{
  "horizontal_flip": false,
  "decoder_norm_position": "pre",
  "decoder_parallel_block": false,
  "decoder_positions": "rope",
  "decoder_tie_embeddings": true,
  "beta2": 0.999,
  "steps": 6500,
  "batch_size": 384,
  "lr_schedule": "cosine",
  "final_lr_fraction": 0.01
}
Rows from block 6 of the image encoder of a small encoder-decoder image transcriber, named by matrix and row number. Rows with one number belong to one neuron. Each number is 500 + 40 x the weight over its row's rms, rounded and kept within 0 to 999. All counts start at 0. Numbers have three digits each.
After each neuron's rows are labels from the 100 images, of 14848, where the neuron reaches its highest value: "peak on" is the class under the peak; "colour at peak" is the nearest of a few named colours to the mean colour under the peak. Only what is clearly more common there than usual is listed. The data: analogue clock faces.
# fc1: MLP up (encoder.blocks.6.mlp.fc1.weight, 1152x192), inputs 0-95
# fc2: MLP down (encoder.blocks.6.mlp.fc2.weight, 192x1152, transposed), outputs 0-95

fc1.386:526435456479407524486477527540520517480525519559530571466453422445595535536445557450435464441522551497461449504509492442487456470483480433523544508527473591518530559523479501537504481516550436535559477498452485477546547535427550446524505517509532440499531508507541494457502468404478509494
fc2.386:474527470518458508522514504552542503493525514495473416476506520536529604469515504518477490501498515399511506508512486454522480486469498532450512509504525468483510495520468452475482497502502567495471517468488481496502476503523525485492511455504489493503522538588541497494540468402571511487
peak on: backdrop
colour at peak: brown

fc1.106:452484578573489472444514584472533562599560529530488480464425540539464514502453548443483495448493526490495469492543563537500500539497516491472424528474444551520492550492498471516499513475486443406515512426465568540485570551547544534541524456483515507498434487521526553410536503432553507471
fc2.106:406493486518532493449531543577462535456544553475454558503460548519501462540504505532520527504471498564477518456523524480440487534494496550530551494466526511477483481494537493461527469512487603539576464549506522462576470440549481547513449466459534491446512525513575535526438476439455516456
peak on: backdrop
colour at peak: brown

fc1.396:517532542533455489520463479487470516496501438538558509437458501495468509522518586507485460497499388564522586494480482494555550585503445536491459453484495539418582539483468524547472468443511567509515529542527498500474439487527556541548470522478468554491542469451473511461521524515430545453
fc2.396:536472489474544534495478550478474456471466560518476478462479445536442446485500533535443512498418519495500468511526458567535457508482516475436521585519469527459456500513489470539472515447518416507493492480504501527512546558525517563541539542544473524481506529431468458506544519475416445500
peak on: backdrop
colour at peak: grey

fc1.18:519548527553489505507477523554499498548536509472431511506517471518454455504574563484527520505521529501506457469447513534534473490496480415466435595508537477432500513521523524443526462514548471540552482510496569488541505563510557476515528466577483547523473542423505461491526542460485512560
fc2.18:466492539548470537502516501404493476531525455468458578476458471517492462505437467491478536555518509524454520455479553496482537490451486439487553442489508465504585527552529598519456556505497550507569475545558434531550480435505516560545452459507460448457502450393564504545393532508536553541
peak on: backdrop
colour at peak: brown

fc1.161:450500497580463513546375510498527553490512474509532557481432473478483537559570563449434494537492439599485510526469496422538484504530485446389491464501463518510563519483444497550512476503481509484537548454474515532502430564525575516530500471474459509530472491457543505509519534490463479463
fc2.161:475482493523500490522490541536508461495537519534499516470502532504522435492566505509500535570460471589485493446489454463519520476485493498465468526492468606505531520524472485516492527520505551534499528508547514524527485473532526509541518488515485488479498492459517506533492465297406465453
peak on: backdrop
colour at peak: grey

fc1.346:524450497512528510464571429596464498494459493485517494552540554490455504568486509546541536491549422529518528499530481471545509488448440594490549533467507519477427487497507486568523434490535494541504460569494536431483540431455431487511422418460500565428538441507514537617460557525486525500
fc2.346:509471491512528450467511541468530480478522558483513572490512506500484408484512456521512491542476497516526492416486464458526468467505512482511489482483492659519428509489509449468479553525522484537495478496485469525513550583503490524487497512500498445527527555576549511429518491448543414437
peak on: face
colour at peak: brown

fc1.481:507535434564433480440410463521456519570534498539526502540430531482474462523568555549487520455537447511462499555494514494530562462475507486450532494501481473554480526540523461529531445517495543518457494516560471501508553444522525489486483450492522448480504461521566512474550568464530527472
fc2.481:456503454499539503433455493440527634445577554448472435482501553492498444524500462464469487521448568485477481508502449431464458482486464436547509513537492481403446537517523487486499524495501441498515517551452546471493468511556527491496477465488537471534507560589530481449529464553421444513
peak on: backdrop
colour at peak: pink

fc1.71:462475504563507496523470523468461517498499563507478585438497497516466479505550610441463488531507479592516500466465502438467497532535464468396466526494447548470536564528488463501514546463513464493520498514536512532525487552528523549529515498475519518544482493434512479488538491489452452506
fc2.71:506504512526513523482486534501466522512493506497492479516524484505481458482528500474488515529496482588501523467480516467497484497490518487419517521501473592515512511492510496508511502492481476519495483496516496485489518487498490509511499482491527503527481487444502491517485484263421469501
peak on: backdrop
colour at peak: grey

fc1.397:493538432489471452476499590463493505517535442549470546502426490519506517438567585492477508474458489589541378512531513464520464459496556446471516607565531512474501526470440468451512458560501504551537484467543470500519462488523529447513551550533459491512506526515535532445507526491456497561
fc2.397:584527456449515485457464475519480530542438542513503456523489522508495502491480479473519531481503499540507501502485529480473521485492498520465502534508422442515573483498527464453524483509471487474491461473447506499450467449455537551522470498509531483466503496348484502560436486502638547518
peak on: backdrop
colour at peak: brown

fc1.695:482439541546530519535424547464471540515504551489472527452498489487495490531556618442453487516519465632486482450500482437505473505532468480445485536448441566482569547517470467495498494467494446468483494523558497509476489544535507543546510455522494499530506494466488496475503467498427471455
fc2.695:452479501486475487531502497521424501494444493493501459498535491480487498490491461521492490545506515607490538489502511480491519485489501507450498568481469588509497488517505476516503513515490522486494502517506464492508494506503519550482484489471525517507508490484512464548519500272413495521
peak on: backdrop
colour at peak: grey

fc1.194:455546502527482473404518453548457470505496431448537485565429453496467470496525518452519517522512463586498499468486515502522548552532476540492525536452472523463523515529448498551484554469452517471489471554549591517480454527503520526512475501540493528567470494426483514521500455509544554506
fc2.194:546463528530489487492455528553508605526504507507490414490487491500567498480536490561444485469514527442495541542528541442512462513485537477519528526513550511444521475535499458492478498543471581471478484468474567450522461460514506515513450520510570526475454525574528478525467500404430495485
peak on: backdrop
colour at peak: brown

fc1.16:521520519496514517489471473489511480529555440535497503458456445460533504585524590425556521476510416508401505455554508482481447543558499451427490445506490475442603456461502536522507465437532512471468534466535564553492532559487554514486449486513504479585547508463452516488498509482449461499
fc2.16:513537550491467537484461492490472595541519456511489420501537506465541537544524465521452432476511484470490457507496545511510501481502510521514450572495581417470518512522474461547505538499461481478532524497484558512523474405553451487468429473484441503491463519554497500588474486616455529565
peak on: face
colour at peak: grey

fc1.81:483442488594575461481441481526502492587500489539522511538550490469485560604540481506458554523510451601504476456486545480495443456536513464463436529445452530429512490584486457519523524535495570465566545476489559490508495537569505487457473463472504480470470504551576488519459537529459473505
fc2.81:552512550456449553483480474515497572488466518534462475520489538474513468534498517435525508426467469538453484472520528478539478469489536456524465522519521509521449493458463455512531490478515561447498475448442492526484528489507512621453466535491422515465501513520450546391512534538496517485
peak on: backdrop
colour at peak: grey

fc1.716:505467440621465478552470551513526558517500487541490532475499456540456448551513509489419510493558491531535496482496514491436489560569437453464446545485460502507550451473469481525503498446501540556499479465482480536578423576562501496543489447474467494505526507502548523421552467495442403477
fc2.716:440528488505533526461469512529454397529452480479509397477523524496505478484505546532510511481507472548483541531493458518524478492467515492517528479469552588506431509494499549482497507522528496511492494495486430478487513452486493497502472509490506480521515474485498467514479468186504507484
peak on: backdrop
colour at peak: white; pink

fc1.284:443515497478506452444489524498506518502565541562489505434458501487446523492556553509497489519552469568454484502556506514477512512530426486437472556455481524483528530544487495543496528500495448482508573483543508460463487610528538506495562403508508562525498485443500537459572492445423475493
fc2.284:514495492532480506481480454530542453519448482522534517469517522536501539516466510489477499519546454522491474478487507498485537527535480527400475495507474464504503514466506497507475467495514535474514522533516499498504487458524456515494497478505490486505520461431486524492512473214523503519
peak on: backdrop
colour at peak: grey

fc1.2:494568443496478387470462503503489437493576537519445510581502484435473550547571605537482491526522454509540509533535496544531451528544474456462541522475443517435529554472458500493506441547557474510477514513511487530521526578579494463491507425462509468443479558458504531465476487537452519484
fc2.2:575524505462494460477511500444516500510431514547463567551500522528483462511424521498529454482472545559465490554546495474486470488463505497539527506515537536512529492501487496477531520546491487471478495518486559551513425452468524517472533497530442514549451542282539513535470539508564583551
peak on: backdrop
colour at peak: brown

fc1.121:501507529546508492490432560472454480514509553535515569447480514510500513550573609478498525554506471606475528454489491441481485523529481499443502525466475527492550546502472469535514551457521469471529538490515514538494510569530535508524465477465523495516505477426538458451530475471443465500
fc2.121:474478509506480483500518506518457546493505477504507490507508491512514471505524490482529529506494496592516503465494500489507494478501517492437500547520480606511510513485480496525498488519522528526478481505539485525500532503491478503518498510518576521503513490484488458522515508272430464488
peak on: backdrop
colour at peak: grey

fc1.415:509465512571460476498550548447485554465465499534495536514409499455522545506520550530527468443512448507518509515465512498530521578476453477463481546542558503450495465432483522584440542464529564533555448519515502512509549478545479474461548543479535581537485529411586518488439513486465467464
fc2.415:599521522463480473475510524491521540552500485456514544521483484475444490513536443503470515432473530413495522532468528538497443468500472501583438522471514454527497460466483457472523465488444541476517533497468455471481454571446501489542468528462507522469455518644512566463506480357485472460
peak on: backdrop
colour at peak: pink

fc1.420:439435566555454549497471539472577494569534451436515575479527523541522489487521571499519502481479395451479476450503557436515560438536459411497481571519496526512557557471498459545543517483533502553499485526439558572444499525497456544473476448538514493515531464549518598474455559443516484530
fc2.420:470451533500448468494469571502463541538555482502513541436458491528475476564427481530518498525551510539520495447535529472569500558517532435435511524545444465547481503487465499453524472511497480483535495530451562506539480525532527442522521480476610484518564472545504525477547457524574560446
peak on: face
colour at peak: brown

fc1.214:497471430473503546483463553507510529447535492527475574408485480527468520495520547485453449523502429524542520536484528531513455553470465540400474516523461582557564526537427458534495481518451524511463471435511490559469475535489482503577556443478472542515440507429511502487479481449507455468
fc2.214:550440504522467536480475544495533410469442565529510489537475483523429441467546565535491559501503473486479544527500445467513466455493454478512464530470421524563503540534483523491512500468478426444515466490520508446489467528504463473538507465460527565552507538524505523578514458267417473472
peak on: backdrop
colour at peak: brown

fc1.255:464432478556512503572490527494495436553525488469489489525528477506517505584530520513514510467548486577526421463547508424454443495505527511443475528499444510530521551500424501577448553532471538525458497537566540495444458592570544539481451500518450518494442504509538504556490440514525489533
fc2.255:466508466566515446500463456488467532535494466555453576461529476524477483496514481463502482458465440585517504456506473445478512459489538538522530557517399465465608528517481503462499458476473539535539547521539493511566444546531545544504512513456542538477469474401563454441545518511486428507
peak on: face
colour at peak: pink

fc1.53:461532497483418441481476439540449526534518509516444504524476451458507497483477473430439512457528435473508440548580560549529504521490493476527505502477441443497526521500404417515541532475453536514532530486487497428476554534542453545493414519468495493521506515472542522398490579515480516554
fc2.53:498476483476473536496444515442510502502522515506493513549521467460462485450547539566443537527453526495520480489516466466546515507524456479505532491500370562466597573496453471539509506492460496447468447458486501446509437466451553470477519501497619545525551497544514501454482463540510460482
peak on: face
colour at peak: pink

fc1.52:537442549536477467478468468439487495499571410486488544445468460506488486488505461457461530462472453584455453423490456531395497491517515504515451479457543475529537478478463503494526446443534503498555491476514536485541468538514571560496460491514464556476508551459547501498510487453494489500
fc2.52:533537524512479504557453532507454477551618536548462505471488448524512499499523553529464522448537526487451500512470481524559483526479509514392507458533423432490560486556542463508482496487501514460478560527564635532527508547535482466533526511485514483453468516465457456500516523562493531437
peak on: backdrop
colour at peak: brown

fc1.613:480546477486523507484512480540527528485561460546466453552459458571456533472514547439463477477492499515517444517550490542510528488447411506512459518554450492509554485561489556543512467531450477421471578482430499538521487462506459434457508410477443517445464457411513506524457510479515447540
fc2.613:453467516440504489500484491443444540459536492551470544510463486473459463540458480507536482490508530588489576448522517403499475458474498502633514580463515514511525541513508477479481521554534495522478502489538490513461486537483469577512508498524480517590460469472524561522536499510466554438
peak on: face
colour at peak: pink

fc1.586:524545531533535455475523434469561507516549464450538485431524493458463568580523536493456574468544454551569477526514508469496498468455477530491451538476538544558558430421546544441445528493469536489473431511465472446499537570582543525512514501532462537543499424523549469445549408511575521463
fc2.586:498488453541528537460453436529435549516573519540457495498449462495562429529571526441529480393477450462547543535552454557516529534429447458566467519463485514546526510462558447555490490540525509506482482553502546514530474517448495506469495467530527507537525439482499461438465473497463464505
peak on: face
colour at peak: brown

fc1.156:494502530492478484486506530477528526447543449520477525559416475500454516488485580547537441538525510605533520487554465565569458607427519549419481523542541530473552482522518476494402510509531518510522492532476532477552561449499456491442570565479432539574505480411511504534463466505508480492
fc2.156:567468515517478467460544524491436479525523528472477594522511500505447415545529535479536466429478470314477507525517441483494474466525468483576540512488496478474475475481470474539527493541519576494501533538465402454527487555493542451487450473535543474456498483527520522446556520402405523501
peak on: backdrop
colour at peak: pink

fc1.389:504489476514430491479510454510540502510480557574483526406458470503518482559545492424514458484503460509455449525521494477503484534509470439542540538474441510443475564498558485584484458496455481531490492440462465529447488506493513522492551497524445542513509467483458548411501516464455440439
fc2.389:456490535543539511511494483570473607448642488518506530549475526497480556496467522477490476464492542545522505469476544516512483520542523496513530500546459427470500470513518454507513537511505515490563459511577532513580436501498566477525521504484506496472548459510516492491457477513608566538
peak on: face
colour at peak: grey

fc1.3:467417471588480509486432429477501533412551495507524510453468510534549487458533542454519436527469463576518552456524466425502494580481418460464527416509497515437546541534534503591515539436495563465484531511548524571549485519496469551557552535492507500555553472434551462473525490461440460498
fc2.3:463515487503467501532527518536515440528403531526474503503509478482533484505503488548494503576456516511499498516512479488487462515530504500511516545503465564530465512475521518542495479510489454478499524502513419497474480519504518500499518522507425495510480478446523465401526507318490442497
peak on: backdrop
colour at peak: grey

fc1.391:520445460492491444517467466440431469461538557467499494464533520511451458540496515467494438486492429501549475527442466469471482503509518505500497499471474533475573480569469461488450452479518462517471557482485479517475519502515509537486427516541489455561507475442554500438570460466472420472
fc2.391:449462525533545532512490507560449455506487474478529512478509498491512552504500516486491509488515469396478509511492536484560490515483515487561513557454488454433533531496520513478476493528528561515494538523471436477517458558546506457503527451487559519515517535508464509465481488505481543502
peak on: backdrop
colour at peak: grey

fc1.320:501562538533494457458459507529451447495495484525428546540462488488528505594481563431435436507440463564488480529581467516542434432471509506431439497535500507526463475483431426501509456478519497522465505524474501548542516542566567442494514546457483546481509565500545506485506433567505450448
fc2.320:481439460535464501478479505467528474503522474532545523529563484525465470466492505464516504482515455492444520526527564515563447541496539451457506539455540481531468471445499591446487451460590481541518493501549448509465516508538487528523484523524558442515529522496470396511523450538471523552
peak on: face
colour at peak: pink

fc1.202:580464494540523566580482490550476446520483461497432556511531493422431525472514574517480537499534438543448513481523550529501523473428425532464519501479483522558471533471450490547589478496512533489527573530495520535440443492473495472461444433471519511534456462454456472445518500538532573423
fc2.202:496511537522453496542493490434495488442523537445542573500482561510517522484441561506551544479452494496466535477563462463495544554463499518484457475569464549494496566563567568457571546499529397442435466538473474561469550478554452454552462501512550455553529545525536445563534481535479455514
peak on: face
colour at peak: pink

fc1.399:506432560577484458500396464442559489463520520530503494499474502556504501493533554442435446490521475490524444454456517514517487477561461501480421437462523519413594472490509506564489434468434496445463598528522460474517515492545506513512454530464537473567497530505500520524441569507444522479
fc2.399:514458531497504511499551456503513451509457513493475574509505504481457463465489453411458470468562461444483543422463464497488460550495497494573448508489512493452468543463548476476508537539495533533516487491512512493465513508502465527513463512528520557495519547531554519540518483536440471433
peak on: backdrop
colour at peak: grey

fc1.184:476440560461454498477561522568529533531485520529434550472509536464457589506571536515519559550539487534541490503563479501525533465464544551476505545454450497507426462534497443487491523437506517474492576472494458518439550483566466581468495514488468548450484535511530542470523529466519532534
fc2.184:474546489550546539522511481538439601485572469531467586464504486501545516559490545493472540536508546568519514459503500468510441467544536493441498487473501532561447539534487503494485506497519402519502531479426520463467455458504484481554540454540516528480455518504536471538540512509527500405
peak on: face
colour at peak: grey

fc1.134:464516492484478547500482455514535459508506457511531451509535512535564552489488507491517518470449486452467531501511459476519479521518480528595515447497573448512478523513512472453479516471513489512463485504502450505470501431461497475525436510472435542459528477531456548556414550509575589548
fc2.134:502491505490514511535484515434501478526521483492502525470534525522498461515511495516501486546477469584559485482565469449483506499498536497452547495479345535494589526509517467541497494537476454524494527505503506459428526537467501523501532433457545507498503500487483541491521491403492464510
peak on: face
colour at peak: black

fc1.440:442446527454509501519461524490528543474545539589534562489461465472522533520460496536546456542579525492495487520536440383541511512497489406394512520525412533509506473502507473571520508526525468446515477408518535508527512521455544540446592461532483505526495472498463508476577462438483494497
fc2.440:513472506511488536495493499438591578473533495524475507520494484494470535506530522500451424518508494393482449468456495511474463523469479484448482507531515525520527509507522441502517470513493500504502486501513548522496436455508498479547481485523517493499531510555477532490456491259502486469
peak on: backdrop
colour at peak: brown

fc1.365:500545508506541504509482425545471434535504463490529425583510499498532491490474433486466519453496508460497507530494498546474524534467483500607430462483579459530465450490510483504515465467519504547483500510485460495516479458480526545535458514454421513494457551549513477515468537511549553471
fc2.365:501510497497496513513535480420493510497556503466490512527506538534508565497489506489515526516491492604487452508531495495494516527491492453399470560445441523460611490512498519531521515493505473485465498500529526503485485520523504513532530450482529543510536485420523520535464478414444455531
peak on: face
colour at peak: black

fc1.526:507470505508489469482503540502438496497530500503440464499511532477438523512548578459496518516582515530486465464542476475473502472538432560432546578433432468491574430561433448488566582495486472444491519541499494505465523575541487471487523424465477531484530536448556551462571472497507513492
fc2.526:554528507529528469535505505461467540479506504492501420493490490506483545506518455547534527534514515497501552519530479516507491515483527523520467490514435548486579521521507496489526478514505570531524477481465466503469507479527494545487539507520625536501476524369475522556534487236469567533
peak on: backdrop
colour at peak: pink

fc1.564:543460535509464494430484577527430473562518477544424558531457428473467511490482506549498461493458497538487507480464491431532565462499482503448471525400498527511502512532499481427531498475531520446488549530584553525547548520524500519556510455501492563547468528472472517478527462553532470500
fc2.564:450469493501507541511453532490476487474531506507485540508496549497479537522447522516511485516533474538483509530493463535533487496492512503347491445526415522479624481478528491488550484528527450535446452516497535546452471383516473554509485547471454508513524490480480482550489466582535470486
peak on: face
colour at peak: grey

fc1.321:436518499544528486499469535433511539457515500491422495454459507428458498504488511515509508507562475546500487413518486464505481515501465527435478568442469449479557466477588469489492504450493510465506441590532507501457489489539517482516529513507492496536483479450469475474520477545454424532
fc2.321:513516520495474530516529477504496468483562454523509524528460533464549532447443549537497505526459498461486467514474509515458541539510519488517462442523581559543520508503499565481483474510578534485526528462542545476499472392513506482443455534483490552492445532499496519612490485394580602507
peak on: backdrop
colour at peak: pink; white

fc1.219:519523431474474455460513488431460461527521477495496520437494532508458516517523459527428497548427479469576512455555445528501497490470466460500528449439490482453594490513423523495553462476514515474511507455495476553477542522526558556472498515557482447546496522513537502510567514531427428455
fc2.219:546497534458511527505500477452498491443426488457447428473492498545471433517481560499505463489435538465534443495534501569513462539469475504588517477539591518528375484522468484523542517530483521534506524511551445482542458501467509414527557534512485503479470568584477585450469471485535521502
peak on: backdrop
colour at peak: pink

fc1.24:541467491469554458484514504465475518512541565523536543539414441473493460526476496482524484545521423502503510537465447483493486458491497477488522487531563569500474565474469494437442518484489515500490531401531513545483504476589423556449434478470471497531472532476531517449493512462508541434
fc2.24:446444473482507462496505524551463532529519504472496493453525574530474531551521520488514477522546480463493528424485555506538554522478472521465522549476462475515428538476489502556532531517500574448495510522535446502525459547520521471452512472473591538437478497533473529510531507566414506472
peak on: backdrop
colour at peak: grey

fc1.511:457491525561468472479466497467500525541515503516468556437478478480448486531537586455502496528546418586513514523530543452461466518536487444449459531509474557500555541520502466513516483519526507469519531416526562519484463551529517537497502409492514535472499475462543512439505513453472458489
fc2.511:487513482532483473536513511507545440502480504489487503523488519479459461488486454555532490465465480568507494496529501523540467517475512512473509507478495578473491532501507571540495480501478554468478538463483549507496464476525465554533508501517461464492501516493465518544514522181439445508
peak on: backdrop
colour at peak: brown

fc1.616:532567551575496515542457515476445474489519488509518530463501527497416534487562506470518467476530430594454499486449465538503491519498540569394564475462513574582505459443499463491502532525558512466495523464574519547510548488499501577518473433444543471592470460396525504491525440430510491474
fc2.616:479503527474515478480474495582484546469520531457509531450478460492534515492482536482526516428482477441518486524501517456545476479533531528613465510505490655520503481525522534495505473470505515489481505469470499512473501531474500460483520518471517511511493506627518485448525534407494548446
peak on: face
colour at peak: black

fc1.220:508531501567566488472494422494494449484435439418524486558539552469430536536502525511474498552469415531475499485513547472524540502432486501556488532455566522494444474514512505515475557483456525427430480529493528552503488445489508545497485437495498515504501521455511533495450502464537480539
fc2.220:542500466511511507534458531547511507440510484516492521472501527455512498479526539471503470517516482547545522503529467475557472475527508501466509450573429604593572516456486420549479514477503452531537474494493512502513538514542473578499478471503530540509472498402505532477529469404468517439
peak on: face
colour at peak: brown; black

fc1.590:524490538458546504473454483469467553513494531538468449421520547498538530544555519481466480483476535501514492463477522489470530422550499548437505583474492461417556458457472502469484500441428497537534530478493526518455467555589522476519472539522547540449519486501487531495570486566450490492
fc2.590:486518488467536498464513467601488372479448491522471476531500459480520486479525471419523503474512477472501510565542474529471503495524485541587485489493509495469397482492504513501505519479506577508481494467485439504481496493527535529523508462484528479500537538626502539504502519314581574458
peak on: backdrop
colour at peak: pink

fc1.329:493469510582519509525428550450469503473500519521516552454487475502485497513568586457495501533505475617484518447478500449479505540530475492444481523448442526495544509536454435507524501447498496521503489479554519499493486581542518549537525489469548558541462510459533504486528469496457453488
fc2.329:459506523477484531530518509484433520498434518487493491486478500518509454485497502477497529533488524593484514486519504456498483508488498506461508540523491597534514486480475493528486502479541514497496496479540491487518535494510521528499488500473486501527485504451515487540460490228430536536
peak on: backdrop
colour at peak: grey